A small audio frame classifier, trained from scratch.
Model: 6.43M parameters, log mel input, arch transformer, norm layernorm, activation gelu, moe top_k, num experts 8, layers 8, width 256.
Rows from block 5 of a small audio frame classifier, named by matrix and row number. Rows with one number within an expert belong to one neuron, the router's apart. Each number is 200 + 30 x the weight over its row's rms, rounded and kept within 0 to 999. All counts start at 0.
Before each expert's rows are labels from the 100 clips, of 14848, where the router gives the expert most weight on average: "responds to" is what is common among them. Only what is clearly more common there than usual is listed. The data: Morse code for random letters and digits, with fading, noise and interfering tones.
# router: router (model.blocks.5.mlp.router.weight, 8x256, trained with AdamW), inputs 64-127
# up: expert up (model.blocks.5.mlp.up, 8x128x256), inputs 64-127
# down: expert down (model.blocks.5.mlp.down, 8x256x128, transposed), outputs 64-127

# expert 0
responds to: reverberation; the character "n"; the character "d"
router.0,142,239,178,225,217,175,236,220,220,218,177,201,237,248,205,234,221,158,192,240,163,206,134,225,213,219,152,177,206,192,237,166,173,208,170,236,208,196,192,172,198,225,220,229,215,223,194,184,144,250,180,178,226,187,216,161,172,238,185,179,215,200,172,174
up.0,226,200,200,200,127,200,131,200,70,200,200,170,143,200,105,200,200,200,200,200,221,200,137,200,253,200,121,200,200,251,200,211,200,200,200,147,200,195,200,295,200,200,200,199,200,216,200,200,264,200,237,200,200,200,200,200,200,200,200,303,200,200,200,200
down.0,200,200,200,97,200,210,200,200,200,200,200,236,290,200,200,200,200,200,200,200,200,200,200,200,200,200,253,200,200,245,200,200,142,200,200,200,200,289,200,200,200,200,233,200,200,200,200,164,200,200,200,200,200,212,200,200,200,104,200,200,80,200,234,200
up.1,200,200,85,200,200,150,200,200,200,200,200,200,200,200,200,200,200,200,192,200,200,200,200,200,200,200,216,200,170,200,200,200,177,127,200,178,200,200,145,200,172,241,200,200,200,200,200,200,200,271,89,163,289,200,200,200,183,200,200,200,200,200,200,200
down.1,200,200,247,196,200,200,214,238,177,200,200,220,200,200,200,237,215,200,268,66,184,200,200,200,200,200,200,200,178,144,318,200,200,200,239,200,200,265,200,196,200,200,200,200,200,168,200,209,152,200,200,200,200,200,200,200,237,231,200,200,200,200,183,200
up.2,200,200,200,200,200,259,200,200,200,200,200,200,200,200,209,214,193,226,200,155,200,183,208,200,200,200,285,200,121,200,200,218,200,200,200,200,85,200,200,200,200,317,200,291,169,221,200,249,234,200,123,200,255,200,200,173,200,200,200,200,200,200,200,200
down.2,200,200,200,200,200,200,200,204,200,200,200,221,200,143,200,200,200,200,200,200,200,200,200,200,200,200,200,150,342,188,217,200,200,200,200,200,200,200,200,200,103,121,200,67,200,200,200,200,142,200,263,200,207,200,200,280,200,200,200,200,200,190,223,227
up.3,118,200,200,200,139,200,303,334,200,200,200,200,200,200,200,231,280,200,200,180,200,200,200,200,200,200,86,200,200,200,200,200,98,220,200,200,200,216,200,200,200,200,200,200,252,200,301,209,200,200,278,200,187,193,151,200,214,200,200,200,200,225,200,200
down.3,200,200,120,270,200,287,200,200,201,200,200,200,223,37,100,200,200,256,310,224,200,200,200,200,200,200,200,147,189,78,200,200,196,200,281,200,200,201,200,200,200,200,200,200,263,200,200,200,198,211,150,161,200,200,200,200,200,200,200,200,200,200,200,200
up.4,200,200,200,193,261,200,240,200,200,200,117,241,200,200,200,108,164,200,200,200,200,200,200,200,209,136,200,200,200,200,194,266,119,200,200,200,195,200,200,200,200,200,200,200,200,200,216,238,200,200,200,157,200,228,311,200,200,169,211,200,200,200,181,185
down.4,200,200,200,186,151,200,200,200,200,200,200,200,232,200,200,200,266,200,200,250,134,200,188,213,200,200,200,200,200,200,80,200,200,200,200,200,185,220,200,200,200,200,200,200,200,200,200,126,200,200,200,200,200,204,200,130,200,200,147,200,228,200,232,200
up.5,200,200,200,200,200,200,256,199,219,225,76,200,200,200,200,183,161,200,253,200,200,200,133,200,200,200,200,200,200,148,200,200,111,200,146,182,227,190,200,200,200,200,200,200,200,200,200,200,200,200,200,200,200,200,231,148,200,129,250,200,200,200,149,163
down.5,191,178,200,229,200,194,192,200,153,200,200,200,200,200,200,200,195,200,57,244,200,200,200,200,200,200,75,200,200,200,152,200,200,200,207,180,200,200,200,200,178,200,228,200,200,202,200,200,200,218,200,200,200,200,200,200,203,200,200,200,193,202,200,200

# expert 6
responds to: reverberation
router.6,185,191,235,233,223,207,216,159,137,211,177,187,230,223,166,175,147,195,168,177,190,191,224,182,225,216,217,199,159,174,161,190,234,168,173,196,191,180,227,210,150,229,237,192,258,191,178,190,166,187,183,199,231,231,153,190,199,210,206,207,266,236,178,194
up.0,200,153,200,200,270,208,200,200,158,200,200,200,200,252,200,200,200,200,200,200,200,200,200,200,200,200,200,200,200,200,241,200,271,200,104,200,200,213,200,200,310,200,290,200,157,200,159,200,200,200,200,200,200,200,200,200,200,200,160,200,200,200,105,200
down.0,200,200,148,200,262,223,214,200,200,298,169,200,200,200,200,200,200,200,200,200,200,200,200,200,237,200,177,200,200,200,298,149,200,200,200,200,193,200,251,222,120,200,173,200,200,200,200,200,200,200,200,200,200,285,131,200,200,200,200,200,193,200,200,200
up.1,123,200,200,200,167,242,200,200,200,191,200,200,200,200,129,200,200,267,200,200,178,200,200,200,200,164,200,285,260,200,200,314,200,200,200,200,113,200,200,227,200,200,202,200,200,200,200,253,134,200,200,200,200,200,200,200,155,200,271,173,268,200,200,236
down.1,265,200,200,195,257,135,85,200,211,200,200,200,240,200,295,163,150,200,200,200,200,209,200,200,200,200,200,200,200,200,160,200,200,180,200,200,200,200,205,200,200,200,200,202,200,200,149,229,268,200,122,258,205,236,200,200,145,187,265,200,294,200,200,200
up.2,166,238,200,200,119,189,260,200,200,213,200,200,200,200,135,200,200,200,291,200,200,200,236,200,200,200,200,200,200,143,200,200,200,242,200,200,239,200,200,200,200,200,200,200,200,158,200,148,200,200,240,200,200,258,200,200,194,200,200,200,343,176,200,200
down.2,200,200,197,202,200,200,200,200,200,200,145,276,200,200,200,200,264,200,200,200,211,200,200,140,200,200,200,200,228,200,211,200,118,200,200,214,200,200,200,200,200,200,203,200,213,200,200,200,200,200,200,200,115,132,200,230,167,200,200,200,200,154,254,228
up.3,200,160,219,223,200,144,193,200,200,200,200,200,191,200,200,172,200,200,200,200,200,200,200,200,200,200,200,200,200,138,200,200,200,200,163,228,200,200,200,218,276,200,200,200,299,200,200,200,200,190,189,200,139,200,165,200,200,252,200,230,200,200,140,200
down.3,200,200,200,200,190,200,178,259,202,257,200,200,200,257,200,200,200,200,200,200,200,200,200,225,200,200,200,323,200,255,180,200,302,200,200,200,219,200,200,200,200,200,141,161,200,200,200,200,200,200,200,181,210,200,200,206,184,200,200,200,200,200,200,200
up.4,200,200,200,172,165,140,200,200,200,269,85,200,245,200,221,200,148,175,200,200,124,200,200,200,225,304,200,200,200,246,200,200,209,200,167,200,200,200,200,200,272,283,163,200,200,200,297,304,218,200,228,200,219,200,200,200,200,282,200,200,200,367,200,200
down.4,201,200,200,157,200,200,119,200,200,200,251,200,204,200,200,200,200,200,200,200,200,200,200,200,200,200,200,270,121,200,200,200,200,150,218,200,200,200,200,200,221,200,200,111,200,200,193,200,166,154,234,200,200,200,200,200,200,191,200,200,200,200,200,200
up.5,200,200,198,200,193,91,201,200,200,217,200,200,173,210,138,200,200,115,269,200,108,177,200,283,200,195,200,190,200,200,200,200,200,200,200,200,200,200,200,200,200,200,200,200,200,200,243,170,222,200,200,200,252,323,187,200,141,264,200,200,200,200,200,260
down.5,200,200,200,200,200,214,200,212,256,200,122,200,200,200,200,200,257,266,200,200,200,157,214,200,200,217,200,174,167,193,200,200,200,200,302,294,200,134,200,200,200,166,200,200,200,200,215,200,200,187,200,200,200,159,240,84,200,132,200,200,200,200,200,194

# expert 5
responds to: speed: slow; pink noise; reverberation
router.5,256,154,156,217,257,232,193,197,199,168,196,176,184,207,151,208,193,248,187,197,246,234,176,186,235,177,198,228,223,155,205,178,184,194,175,162,257,204,177,211,212,167,197,187,241,237,194,244,186,183,153,180,189,167,223,254,239,225,221,203,203,202,159,225
up.0,200,200,200,200,168,219,189,200,200,200,135,90,200,200,200,200,200,200,200,200,200,200,200,200,200,200,200,200,200,200,200,200,200,200,175,200,214,200,213,193,182,200,200,239,200,200,200,200,200,200,200,200,200,200,200,200,200,200,221,200,200,116,200,200
down.0,200,200,234,200,200,200,200,208,98,200,200,200,200,200,200,195,200,200,200,200,200,200,102,200,200,147,200,176,200,236,200,200,304,200,200,200,124,200,200,200,200,200,200,200,370,200,200,200,200,205,289,195,204,200,200,200,237,189,200,249,200,158,189,200
up.1,200,120,200,200,176,200,200,272,200,200,200,200,191,135,200,235,200,212,200,200,263,200,200,200,114,200,199,200,200,200,200,182,220,200,200,200,200,200,200,200,200,200,200,200,200,200,200,200,200,147,206,200,200,200,121,193,200,200,221,200,233,209,200,200
down.1,238,200,196,198,185,200,200,200,200,200,200,200,178,200,200,200,200,200,200,200,200,200,200,200,200,200,200,200,200,200,200,200,259,200,213,200,170,214,200,256,187,189,200,200,200,200,200,200,200,200,200,189,200,200,213,200,200,200,200,267,200,200,200,200
up.2,200,214,200,200,200,200,200,200,200,171,200,200,200,200,200,102,200,200,168,200,200,200,200,200,200,200,200,283,200,200,200,200,200,200,178,200,200,200,200,117,231,247,200,200,200,200,200,180,200,200,142,200,209,92,228,211,201,200,200,200,205,200,200,200
down.2,235,200,161,200,200,200,200,200,200,164,200,170,200,215,190,200,230,200,200,200,200,209,207,195,200,148,200,200,200,200,200,247,170,200,200,252,196,200,200,241,200,200,236,198,115,179,162,199,213,219,171,200,200,268,200,200,200,200,200,200,200,200,200,200
up.3,200,200,200,200,270,200,200,200,200,200,200,200,163,185,200,200,200,200,200,191,200,200,200,200,200,200,200,282,200,200,200,172,200,200,200,200,200,200,77,200,200,200,200,200,200,218,175,200,200,200,200,200,200,200,137,200,250,200,200,218,259,200,200,200
down.3,200,210,200,200,135,200,200,200,200,223,200,200,186,220,211,200,200,200,271,200,200,200,187,200,200,200,200,110,238,212,193,200,172,195,200,200,200,200,225,200,200,200,128,233,223,200,200,200,200,200,200,200,253,200,200,241,200,220,200,200,200,164,226,194
up.4,200,186,200,300,200,169,157,278,189,200,200,297,200,200,193,200,221,200,200,200,200,200,200,200,209,166,102,200,200,200,141,200,200,200,195,200,238,286,200,200,200,200,200,130,163,200,200,249,200,181,188,200,177,200,200,200,200,242,202,200,200,200,109,200
down.4,200,132,200,200,200,259,200,200,237,200,200,200,124,200,200,200,200,200,138,200,137,200,293,169,200,200,200,263,272,198,200,213,135,219,200,238,213,200,213,200,200,200,243,200,200,200,200,200,200,216,200,200,200,200,200,200,200,184,200,200,200,200,200,264
up.5,200,200,200,200,200,200,200,233,200,159,200,200,200,200,249,200,158,200,200,200,172,200,255,200,200,200,200,200,200,200,211,200,211,200,200,200,168,209,310,200,200,200,200,243,200,200,200,200,200,211,205,200,200,152,200,200,161,200,200,200,200,269,200,200
down.5,216,230,200,200,139,200,200,200,197,200,200,200,200,200,200,200,200,200,114,201,176,200,200,200,200,200,200,200,100,200,200,116,200,200,200,106,200,200,157,200,200,200,200,200,84,200,200,200,200,200,200,237,216,200,192,200,200,200,200,200,200,200,200,200

# expert 4
responds to: speed: fast; the character "0"; the character "1"
router.4,189,166,202,238,165,235,252,225,190,239,173,143,218,181,192,206,215,240,219,193,140,237,238,218,189,201,226,118,213,213,174,201,160,246,205,230,224,218,158,190,224,215,205,132,216,245,208,213,176,202,166,202,224,223,188,207,221,181,232,193,217,189,196,180
up.0,200,131,200,200,200,159,163,200,200,200,200,200,200,200,200,200,199,244,187,188,339,236,339,200,200,200,264,200,200,237,155,200,200,226,200,200,200,215,223,200,190,200,153,200,200,200,200,200,200,127,200,200,200,200,200,200,200,200,200,200,200,102,200,200
down.0,200,276,200,200,200,200,200,229,200,124,200,200,200,200,200,200,200,200,199,210,114,200,200,191,200,200,200,200,200,93,200,200,200,200,200,200,222,200,200,164,200,152,200,200,200,200,200,200,178,200,200,200,200,200,237,200,179,200,223,200,200,200,200,200
up.1,200,200,200,200,170,214,184,175,200,266,200,221,200,200,250,200,200,200,164,225,200,200,200,200,200,148,191,146,132,200,200,200,200,134,147,200,256,200,200,200,200,283,200,200,200,200,183,200,200,264,200,200,153,243,167,200,200,200,200,200,200,325,200,200
down.1,245,200,194,161,226,200,143,209,200,200,200,219,200,200,200,200,200,200,200,156,165,200,235,200,200,200,200,232,200,195,200,200,98,200,200,200,200,200,200,228,200,200,200,140,200,310,200,200,200,238,235,200,200,203,200,200,81,174,200,200,200,200,200,200
up.2,143,200,136,275,200,256,200,200,225,200,248,200,200,200,279,200,200,200,178,200,200,200,187,164,200,200,200,200,200,200,229,208,200,200,200,200,200,200,200,200,200,200,201,200,200,200,200,200,200,200,200,200,212,142,200,200,200,200,200,200,200,200,200,200
down.2,200,200,200,150,208,200,200,200,200,200,189,155,200,200,200,266,200,233,200,200,200,200,200,200,200,173,315,200,183,200,200,200,200,194,204,200,200,200,200,200,200,200,200,200,254,200,200,200,200,146,246,237,200,200,200,200,200,200,200,200,200,200,200,191
up.3,200,200,200,200,254,200,194,200,200,119,262,147,200,200,200,200,200,177,200,200,200,200,200,200,169,200,200,200,200,200,187,200,200,200,200,204,160,200,200,200,200,169,229,200,200,200,200,278,200,200,200,162,294,93,176,147,200,291,200,166,200,200,200,200
down.3,200,200,206,249,200,200,200,200,124,200,239,237,200,200,219,247,200,200,200,200,200,200,154,200,181,200,200,200,147,200,200,208,213,200,170,200,200,113,210,200,200,200,200,170,200,200,200,139,200,244,229,256,200,200,200,200,200,200,209,200,256,121,200,148
up.4,200,216,243,200,200,200,200,200,200,261,200,200,200,200,208,227,200,200,200,193,132,230,200,200,200,211,254,119,200,200,200,200,200,200,200,200,200,200,282,200,159,104,200,200,183,186,200,179,200,200,185,200,200,200,196,200,200,200,113,200,200,157,200,200
down.4,200,200,139,151,200,200,267,140,200,200,200,200,188,208,200,200,113,200,231,200,185,200,200,338,200,200,208,200,200,273,200,200,202,182,200,204,230,200,144,111,200,243,200,254,200,277,200,261,200,200,200,200,200,200,200,200,200,200,200,200,172,200,200,200
up.5,200,163,200,113,200,200,200,344,200,200,200,200,200,200,200,200,200,200,200,200,200,200,277,200,200,200,200,200,200,200,152,200,200,200,200,200,200,200,200,200,200,200,200,200,200,200,200,200,200,200,200,265,200,200,148,192,200,219,200,200,200,265,200,200
down.5,200,212,295,146,200,157,200,200,200,169,200,200,200,253,200,200,211,197,200,200,200,200,200,169,200,157,200,200,200,200,200,200,211,151,159,225,200,200,160,200,200,298,200,200,162,239,200,200,200,200,200,69,200,200,200,214,200,169,200,200,135,85,200,256

# expert 1
responds to: speed: fast; reverberation; the character "3"; the character "v"
router.1,219,262,175,190,155,223,249,182,259,209,203,212,196,194,182,238,170,224,176,171,173,169,202,195,206,214,212,156,205,248,185,257,200,239,173,209,163,232,196,180,146,199,208,192,210,139,210,179,217,249,216,245,186,198,207,174,176,218,189,222,164,267,273,177
up.0,200,200,200,200,200,190,200,200,204,200,310,200,200,296,144,200,138,200,200,248,167,200,181,229,200,200,173,200,200,200,200,200,137,200,200,76,200,200,200,200,200,147,200,305,200,200,200,200,200,256,200,200,78,200,211,200,200,200,159,200,169,292,271,200
down.0,195,200,200,200,246,200,200,200,200,200,200,122,236,182,200,200,316,138,200,218,309,200,200,200,289,200,200,215,273,159,200,200,200,200,200,268,200,200,200,200,200,200,200,200,253,200,200,200,168,200,200,200,200,159,173,200,200,205,200,200,200,134,200,200
up.1,160,200,200,200,228,240,200,197,200,200,200,182,142,218,303,200,200,262,214,185,96,182,200,240,200,200,200,187,200,200,200,200,200,200,200,200,200,113,169,200,307,254,171,200,97,200,200,200,243,257,200,200,200,200,200,200,200,200,200,200,200,200,200,200
down.1,196,200,200,200,200,207,200,300,200,200,200,206,200,200,200,200,200,200,234,200,200,200,93,132,278,196,200,200,200,200,200,200,200,98,200,148,181,200,200,250,200,200,209,200,200,274,218,200,200,200,200,200,238,200,200,200,216,189,200,200,200,154,137,200
up.2,200,156,200,200,200,158,200,200,200,200,200,200,200,200,200,200,200,200,200,172,200,200,200,200,264,200,200,200,200,198,200,200,200,200,200,200,200,263,200,250,143,200,200,200,226,200,127,200,200,200,215,200,300,200,155,200,200,200,200,200,200,323,200,200
down.2,200,201,94,200,200,200,200,200,198,200,200,200,200,200,89,200,200,200,200,294,200,200,200,200,182,200,200,200,200,148,210,200,191,254,195,200,200,200,200,200,200,200,200,200,200,200,200,200,200,154,200,270,200,200,212,200,200,200,200,200,200,200,200,200
up.3,200,200,200,200,200,200,200,200,200,200,226,200,200,200,200,200,200,200,239,200,200,200,200,200,200,235,200,200,200,200,191,200,200,191,200,200,200,200,200,236,200,200,200,200,139,200,200,200,253,200,328,150,200,200,200,200,117,200,200,200,200,200,209,270
down.3,200,200,180,164,200,200,200,200,200,200,200,200,200,200,312,200,269,200,200,200,200,295,200,200,200,200,200,200,206,234,200,200,200,200,200,200,200,311,116,180,81,200,200,200,194,207,183,200,200,200,200,200,200,135,200,211,200,200,200,219,200,210,200,200
up.4,200,200,237,200,200,200,200,200,200,200,200,200,208,200,200,200,160,200,183,200,257,217,200,200,200,241,200,200,200,213,200,200,200,287,275,200,200,200,200,269,200,117,200,197,200,200,200,200,200,200,188,200,200,200,200,90,200,200,200,200,200,298,200,205
down.4,147,200,200,200,163,197,200,200,200,200,200,254,211,200,145,200,252,200,200,200,200,200,200,200,161,200,200,240,284,200,200,200,200,203,200,200,129,273,200,149,200,200,148,200,200,200,161,200,117,200,200,200,194,181,200,200,200,200,200,231,200,179,224,241
up.5,200,265,200,200,200,200,200,200,199,134,200,200,200,200,200,200,200,199,225,258,254,200,200,200,200,200,225,200,256,200,200,200,200,200,200,239,200,200,200,210,200,233,200,237,200,200,200,200,163,200,132,200,200,200,200,143,153,143,200,200,310,179,200,200
down.5,200,200,200,200,200,200,151,200,200,200,200,200,200,200,200,266,200,200,121,200,167,213,200,119,215,200,200,200,255,260,206,200,185,200,200,200,200,194,200,200,251,200,115,215,152,142,200,200,215,200,286,200,200,200,193,200,200,188,206,200,200,187,200,200

# expert 7
responds to: reverberation; speed: medium
router.7,184,203,175,207,257,201,226,155,180,205,199,167,158,224,248,232,249,221,250,248,231,193,210,225,186,185,207,241,259,208,258,246,227,217,175,195,177,232,224,165,212,237,224,203,222,183,207,162,171,207,212,158,170,146,141,148,202,188,162,215,229,215,157,203
up.0,200,200,200,200,200,200,200,200,200,203,200,168,153,200,200,200,226,127,200,175,200,200,200,200,200,200,200,241,200,200,200,200,200,200,168,200,200,200,200,200,200,200,200,200,200,87,200,317,200,200,200,200,200,200,200,200,192,200,108,200,177,200,82,200
down.0,249,200,200,200,200,200,187,200,200,200,229,200,200,106,200,200,188,200,200,200,200,200,200,130,200,200,123,200,200,200,200,200,200,200,200,200,200,233,77,200,173,200,200,200,200,184,200,145,205,200,200,200,200,186,332,200,200,200,200,200,200,200,225,200
up.1,200,200,200,200,200,200,241,200,200,93,200,130,200,200,200,299,200,200,200,200,200,200,200,200,200,200,102,200,200,200,200,200,200,215,200,266,200,200,73,209,200,200,272,200,200,200,200,200,200,259,200,199,200,200,200,200,200,200,200,200,200,200,184,228
down.1,200,246,200,200,195,208,200,200,130,200,200,200,200,238,142,200,200,196,180,200,178,200,200,200,200,182,247,200,200,216,200,116,200,95,200,183,200,200,200,270,64,200,200,200,211,185,140,200,200,186,200,241,103,200,200,179,200,200,200,200,149,200,200,160
up.2,143,200,200,248,200,200,200,200,200,200,179,200,200,200,200,217,200,200,200,223,200,200,144,200,200,225,172,200,362,200,200,200,200,150,200,200,219,200,200,274,138,200,200,200,200,200,291,200,200,214,200,243,200,200,200,200,200,200,110,200,281,180,200,200
down.2,200,265,200,154,233,200,133,200,200,200,200,154,200,200,200,200,200,142,200,200,200,200,200,200,200,200,200,200,200,200,200,200,200,200,200,200,200,200,200,200,200,200,192,200,198,200,200,200,200,200,273,200,158,200,200,200,200,200,200,200,117,200,159,205
up.3,123,200,200,200,200,194,200,200,200,200,200,200,200,200,200,200,201,177,245,202,200,200,200,200,200,200,200,200,177,200,200,200,200,200,200,292,200,200,259,200,200,200,147,200,150,200,147,141,200,114,200,200,200,200,200,107,200,200,200,175,200,200,182,200
down.3,182,198,200,200,261,142,149,200,325,200,200,168,200,200,225,201,200,200,200,64,200,255,200,200,200,200,200,186,219,200,229,200,200,200,200,200,222,222,200,217,200,200,200,200,200,200,231,200,200,200,147,199,200,229,205,200,200,200,200,200,130,238,200,200
up.4,200,206,200,200,200,257,200,135,200,200,200,160,200,200,171,200,246,200,246,200,220,190,200,233,200,200,200,171,200,200,200,200,200,200,200,200,225,200,200,200,200,200,296,200,200,200,200,200,200,200,178,200,200,200,200,200,200,200,200,200,200,186,200,211
down.4,200,200,208,200,194,200,200,200,108,200,200,200,200,200,274,200,200,217,244,200,200,200,200,200,200,200,200,200,200,150,200,265,200,200,223,200,200,200,175,220,128,48,84,228,200,200,200,200,329,200,200,200,200,253,200,200,200,200,200,252,200,194,200,245
up.5,200,200,200,200,200,238,200,200,215,200,178,200,200,200,200,226,200,200,148,284,233,277,200,200,200,200,200,200,188,200,316,200,116,158,200,142,200,280,200,200,200,200,200,200,200,113,200,200,200,200,200,200,200,200,200,200,200,200,200,88,200,255,200,200
down.5,264,200,200,200,127,200,99,200,200,200,200,200,200,185,200,155,124,200,200,200,200,200,200,200,241,200,200,200,200,248,200,200,198,309,200,200,200,200,247,200,200,200,200,274,204,200,235,200,242,200,295,200,200,200,200,200,200,200,200,200,200,238,230,200

# expert 2
responds to: reverberation; the character "6"; the character "7"
router.2,222,146,220,243,177,176,179,176,242,223,228,159,225,159,211,186,153,211,230,191,190,189,243,224,245,231,205,187,216,244,204,139,230,187,191,141,195,257,171,212,185,177,214,249,167,171,191,191,245,255,186,186,191,235,219,228,204,126,171,255,185,160,216,226
up.0,42,200,200,200,213,200,200,200,200,200,200,200,145,200,200,185,200,200,238,247,200,237,260,177,200,200,200,200,215,200,200,200,200,200,178,200,200,200,200,211,291,163,200,200,200,200,271,200,210,200,241,200,200,52,200,200,173,200,200,200,191,200,200,200
down.0,200,200,200,200,200,237,200,200,200,200,170,200,200,196,200,225,289,200,229,200,255,200,200,200,200,200,200,192,200,200,200,200,184,200,124,176,248,200,200,200,200,225,200,200,200,200,200,200,263,200,200,200,232,200,200,200,200,200,200,197,200,296,222,200
up.1,200,200,200,256,200,200,172,200,184,200,200,200,200,143,176,171,168,200,200,200,200,200,200,157,147,200,200,200,190,200,200,153,200,200,200,153,200,200,99,200,172,176,200,200,200,200,200,244,200,155,200,200,200,174,200,186,200,231,200,190,200,200,200,113
down.1,200,200,200,200,200,200,200,69,141,200,200,200,167,363,200,246,200,200,189,219,200,159,200,200,200,230,200,252,200,200,200,200,200,271,200,195,200,200,200,226,200,200,200,200,200,200,200,200,200,250,200,200,293,265,209,200,229,147,202,116,200,200,170,275
up.2,200,200,246,200,200,200,268,200,200,200,200,200,200,200,200,200,156,120,280,200,184,200,200,200,200,200,127,200,200,200,200,217,200,150,200,94,200,207,200,200,200,200,200,200,200,200,200,200,200,198,200,200,230,200,200,122,161,200,211,200,200,216,200,200
down.2,200,200,200,123,270,200,227,200,192,200,200,231,165,200,157,200,200,200,200,217,200,200,245,200,200,200,200,200,200,200,151,200,170,200,197,200,150,200,200,200,140,195,200,200,200,200,200,258,200,200,149,200,200,218,200,200,200,200,233,200,200,181,265,200
up.3,200,237,200,200,200,200,200,200,200,179,200,200,200,200,200,200,200,200,275,200,220,200,200,200,200,200,200,200,299,166,195,200,134,148,200,200,200,200,200,200,260,179,220,258,200,103,200,200,140,200,200,174,200,200,200,200,200,166,200,234,200,200,192,200
down.3,200,200,200,200,200,200,200,200,181,200,265,194,197,241,256,200,209,246,200,175,153,200,231,200,238,200,200,245,100,218,200,216,200,200,200,200,181,200,200,200,200,200,188,200,200,321,200,200,213,200,131,248,250,200,179,200,200,118,200,78,200,200,200,200
up.4,200,229,159,200,105,200,174,200,200,200,173,268,200,200,200,200,200,200,200,286,245,200,200,200,200,142,200,215,200,255,147,200,200,200,185,251,200,200,200,198,200,200,200,329,200,200,200,200,94,200,253,196,200,200,200,200,210,200,200,200,126,258,182,224
down.4,145,200,200,200,152,200,200,200,200,200,200,140,200,200,225,200,200,200,200,200,203,187,200,125,271,200,200,200,200,181,200,247,200,205,224,200,183,207,200,200,238,200,186,157,200,200,209,200,200,200,200,214,214,200,200,191,200,200,200,200,200,181,200,200
up.5,200,200,77,204,200,200,197,200,200,200,215,200,227,200,187,200,200,175,200,200,200,200,183,200,200,200,226,200,186,241,176,200,200,200,200,202,200,200,200,196,200,200,200,200,200,200,200,200,200,200,200,235,133,200,200,200,192,200,240,246,228,200,200,200
down.5,200,200,167,279,200,200,200,200,224,200,147,164,200,200,200,235,141,200,200,200,162,250,200,200,158,200,200,200,143,200,200,259,200,200,200,200,200,198,200,200,251,200,200,160,200,90,200,70,200,234,200,200,257,200,200,200,165,200,200,200,225,232,200,200